config.yaml
arch: "resnet_bottleneck"
model: "image classifier"
dataset: "reaction-diffusion patterns (Gray-Scott)"
train_examples: 47500
image_size: 32
crop_scale_min: 1
horizontal_flip: true
cutout: 0.4
targets: ["setting"]
num_classes: 15
norm: "groupnorm"
activation: "gelu"
weight_standardization: false
depths: [4, 7, 7]
kernel_size: 3
stem: "single"
avg_pool_shortcut: false
widths: [192, 384, 768]
loss: "cross_entropy"
init: "xavier_uniform"
residual_init: "none"
optimizer: "soap"
beta2: 0.999
lr: 0.0017
beta1: 0.95
shampoo_beta: 0.999
eps: 1e-08
precondition_frequency: 50
max_precond_dim: 1024
merge_dims: true
one_sided: false
adamw_lr_other_params: 0.0028
grad_clip: 3.0
steps: 20000
batch_size: 256
epochs: 107.8
lr_schedule: "cosine"
final_lr_fraction: 0.05
warmup_steps: 1000
weight_decay: 0.06
adamw_weight_decay_other_params: 0.01
Rows from block 10 of a small image classifier, named by matrix and row number. Rows with one number belong to one channel. Each number is 128 + 32 x the weight over its row's rms, rounded and kept within 0 to 255. All counts start at 0. Numbers have three digits each.
After each channel's rows are labels from the 100 images, of 14848, where the channel reaches its highest value: "top examples" is what is common among them. Only what is clearly more common there than usual is listed. The data: reaction-diffusion patterns (Gray-Scott). In brackets: how many of the 100, against the usual share in percent.
# convs1: 3x3 conv (model.blocks.10.convs.1.weight, 96x96x3x3, each kernel summed), inputs 48-95
# convs2: expand pointwise conv (model.blocks.10.convs.2.weight, 384x96x1x1, transposed), outputs 55-109

convs1.60:096160117056077141133142093105166099120142103103136122169128064125140142120130125108081119127145128166158148107134100171152172225139113138149075
convs2.60:032126095052186119157160132163095101111125111130163137085078104115140112090140118102137098098125128123166109103119126093133102099173131149116157101100144113101113141
top examples: feed 0.022 kill 0.051 (52 vs 6.5)

convs1.57:110106095101103103075084166094161117140140109083150111135172128107105115146146183169126104107062205201134138148106098164103136127131102171109103
convs2.57:115107150128070126184180121073152135178182176114071105111137127120134091110116155066144168117143100106132132124092096109103064087138079196060150119153170081135129135
top examples: feed 0.018 kill 0.051 (44 vs 6.8); feed 0.022 kill 0.051 (36 vs 6.5)

convs1.11:091153156129181147089118201145149135130167127143119153098120161145179127125064134145086081156118107155142120091131105128096131116099133107087140
convs2.11:136094120157081079211135065145079111102124113140052170112206085125074085145153109081149118153050114099101131134085139125126032119131148123156110171112103133085152104
top examples: feed 0.078 kill 0.061 (75 vs 6.8)

convs1.51:106108113092191097086157097199120061155174161116104130105138102139097188132105164096113123249154122164129167147133196109106156104112076128143146
convs2.51:089192125068114123095112172127147148144115142090166114158122134086149101157193121059110153142167110116170094052070100142121123108195156130107147151148102127094115123
top examples: feed 0.022 kill 0.051 (29 vs 6.5); feed 0.062 kill 0.061 (27 vs 6.6)

convs1.75:105162084124074154159099007128104137166148142122129105110102090103135126108132127122121085142089092102137139135157095111180117020054132134095183
convs2.75:148126137149161159134160115101108166173130108090095098143107137077142111118142163085166136148071215141134125153088214131167089164124120165197100130126039103126160148
top examples: feed 0.022 kill 0.051 (48 vs 6.5)

convs1.48:144136088158077086117085043122155123153133160122108144123100093120097155132139135161104095200196101135137210160130105097135143068101112117181142
convs2.48:086160121137160152098158133120151101144085102117125179099108159089109132147100127150071102100094137109109113070096150140122106102082208095133180105094103147079163081
top examples: feed 0.018 kill 0.051 (25 vs 6.8)

convs1.81:125157162142106125180138118124119173146140122110124127137053099146123169142110075149150097164094109148093023112078073117117064126098154113150088
convs2.81:115131097106131165144113080152091140131162133099032104141130123138114169127118017132150125120135106114124109159107148165126096145146109166131081152157080138144155205
top examples: feed 0.022 kill 0.051 (48 vs 6.5)

convs1.49:102118079111070126117159051143111118197201123113091143133221161098087114143086136101136094092186104128165166160132120069150123110134164095109088
convs2.49:117140093144146092109091183118174157066124157115111147058174156157118145127115086111120076114148183116183139074078098123164112133103116165097105084103129167153132145
top examples: feed 0.018 kill 0.051 (54 vs 6.8)

convs1.87:159115117136187084113146156124198108126080149128114096114131094109148067087122196157085124150054121181118108155110147208143144143138142135166098
convs2.87:148095108104121151076121116070125134153106160119101117125065139185155065151138150049137143108125155089105064110155227162156136122124098128097130134099210100089136129
top examples: feed 0.018 kill 0.051 (53 vs 6.8); feed 0.022 kill 0.051 (37 vs 6.5)

convs1.90:155149165186151124111187207118178116153067178173148125126098090148088133118125082103106181122090094141083124136146126151090112088140101107179078
convs2.90:154144135161142131154151145130109117118148157159098174114132144153131133154151077096154095130091089141187075131115165126137140076128101124119129122077147135111158096
top examples: feed 0.022 kill 0.051 (41 vs 6.5)

convs1.63:082083069057183110123102143158117115127181090107101104153216167121110123159146107190102153129124097123189171104145118113138184170109145123088103
convs2.63:075152158131132130161106090112110106149124129158072111084096169076109156135080130129176085144076091134119109062153096149132110105106114099085165098074106190073123093
top examples: feed 0.018 kill 0.051 (54 vs 6.8)

convs1.19:128134149167118158173164103079117112154057165128180115192100177101117124112108137131138105114157093168103072126142093172134113077129166119132135
convs2.19:180107153142095132112144102146185128130123122106161085135097133092179123125131056121170125143127160108098089134094137117130104139098149132109103103124067144067165107
top examples: feed 0.018 kill 0.051 (67 vs 6.8)

convs1.12:134138144128171086090134219084157104114110115141108176118068159071124160109162162122094108181050115110116187117122175122125097109151194157119158
convs2.12:118146113096169091151110140122118104116169133191156123137141161134118126104156164170149130149065110099116133169131171153138108135094174160095169145071143121066138150
top examples: feed 0.018 kill 0.051 (55 vs 6.8)

convs1.37:116108119105112108113095093080158120163156159170098133102133103174178113166103149130177144159085143134120135100100118160144140126091148092115119
convs2.37:123119122132110094098143105114144123139092114129129183131142195164145104134120086103079091131193121120156114109092119126090156127138093152171130121095156063083096100
top examples: feed 0.022 kill 0.051 (35 vs 6.5); feed 0.018 kill 0.051 (28 vs 6.8)

convs1.92:067142146102110126098111120124090120140102186122102081131066076142113131107190157119028088227121135149118107160084107170106127162104141130121143
convs2.92:123113116093121098142158146132120100103162135136129181141173142104165137125160147140077145110116119126160098158147115130150151131079137104097126156156164116206081148
top examples: feed 0.039 kill 0.058 (38 vs 6.9)

convs1.89:134129174164127134171144123037146113158051091136138076087112113127144122135132104151152098147149155101108101131115048114145094115077144150156116
convs2.89:125131081080095093098159149141140120130138144106179136077092100088167129075078144182136090090069114087085136120127149141118123126168137128184115132109194056181081057
top examples: feed 0.018 kill 0.051 (52 vs 6.8)

convs1.76:096130136108131143103130062195099107170160137103117127157117113179183139102118122093073097161131126103093231130097124156133107110152212124118156
convs2.76:119189151108187083062079138208121179131066093114121108179134129116162092139143094117164121165101117144112142121100137150093101088127122160148160207121144111155175120
top examples: feed 0.078 kill 0.061 (34 vs 6.8)

convs1.67:062121122090067114141145089062107141111134101139119112097109113092114121151210143120120133217155123099134152087109082145128125088077174116069155
convs2.67:115182136116148157163129173128142135139086103116123089120138161194173150160098060120122097144137137125105111108086083119139204164147132136104116121116140101115178034
top examples: feed 0.022 kill 0.051 (51 vs 6.5)

convs1.80:084140107180155104116105106141150105136159093085116094103148229119117143119096150143129121147177116129139111089101124106098060095142124124116100
convs2.80:095093087178116122129047156102098134116150093111109126079115074077097173114129103101126120135102097145076094112152104167117107065112145124111120070128147134255125106
top examples: feed 0.018 kill 0.051 (36 vs 6.8)

convs1.26:157168162168116173116126095117200141153104108196168158096062159129121141116118135127109151166138147105105098102099156113121100173096027158120097
convs2.26:139125124124063131123171100130089190110101117112155095112185130121149122084169153144124138080142109191145096107070118110209120142188119118136215087093109113151153164
top examples: feed 0.022 kill 0.051 (30 vs 6.5); feed 0.026 kill 0.055 (25 vs 6.6)

convs1.65:176147073246136096116134106115173116088128076090065099116122194143095109122121127126086158093155085153120136095103085099122120159152124102127070
convs2.65:135076144088120126095158081137148160119138143088155127145071112168148090134147100113131140120107164130145069110156156178105104139125080117191153104147088104175164051
top examples: feed 0.018 kill 0.051 (64 vs 6.8)

convs1.79:126106118120136123125125145136080143139109132162122109142116083125120125126162104088176166165101198172160173157161154158102072124105211161125089
convs2.79:141075149109129073149117132166187082112106152165089086157163149095125156102095090105104131127137150115140169093109096125071149121126140138193138098128119087064068132
top examples: feed 0.022 kill 0.051 (26 vs 6.5)

convs1.39:159099088100088134165089123127128141126153095096092093097152099108134118157110129131156119146184102143157125126110124147124089127146091133147117
convs2.39:125126129170143083126104106107160089095180149095123136198085121154040121050123138109131137144137154179080096177132112122145107106100095190132114129148068089097131169
top examples: feed 0.022 kill 0.051 (44 vs 6.5)

convs1.20:158131105168082135116135094135116140105152137113122154157167140143144145144111127133132152104179145197153096107212122116136103121131129097148109
convs2.20:161108098114124144133140124116122117110100157090174127111131145086128150114133142197085137094095096097124137142076058119115115153106112125201132094067125140129176097
top examples: feed 0.018 kill 0.051 (58 vs 6.8)

convs1.77:112136089115148180072145168138125110151145176168095087108120160142138144100115119161111126190066142147115151162089173132086125130138167172092093
convs2.77:085114152163040088111147157076097120192175154136123125098111130063168143101131098076152119113163090139107122111138108113152068107085123108125107099193085153143068119
top examples: feed 0.018 kill 0.051 (44 vs 6.8)

convs1.15:082087081116084085106118085090142105108154134190129114098102169155098169147147126121120153186104105089105187152116063126125104109163167125112163
convs2.15:145143134064081141142118100118124121179177136082107121135145125096151109109126097122147085097114087125069123187198071165101122136160134135178129144170163110134113142
top examples: feed 0.018 kill 0.051 (88 vs 6.8)

convs1.50:153124142046127142159188102160108099124152059167109085124182123141082120127099178129133155140086112123117140122155169121115136133132140130075137
convs2.50:093115087114133148133137091117134125103154087174119174126135164137103096098120094028130171113101124168162145109115091127190095109068130139160115111109165155119109114
top examples: feed 0.018 kill 0.051 (58 vs 6.8)

convs1.45:178052134174107104071112126188173102115141166150104178070138155083097159122138194123111099171093099137149139105165097155125133125138066103171112
convs2.45:073090113097126117073139110135132105136170092143074105086096129157106159165131113131169165098134130096139153085119139141115130071120164177059054127136089073118136127
top examples: feed 0.018 kill 0.051 (36 vs 6.8); feed 0.022 kill 0.051 (31 vs 6.5)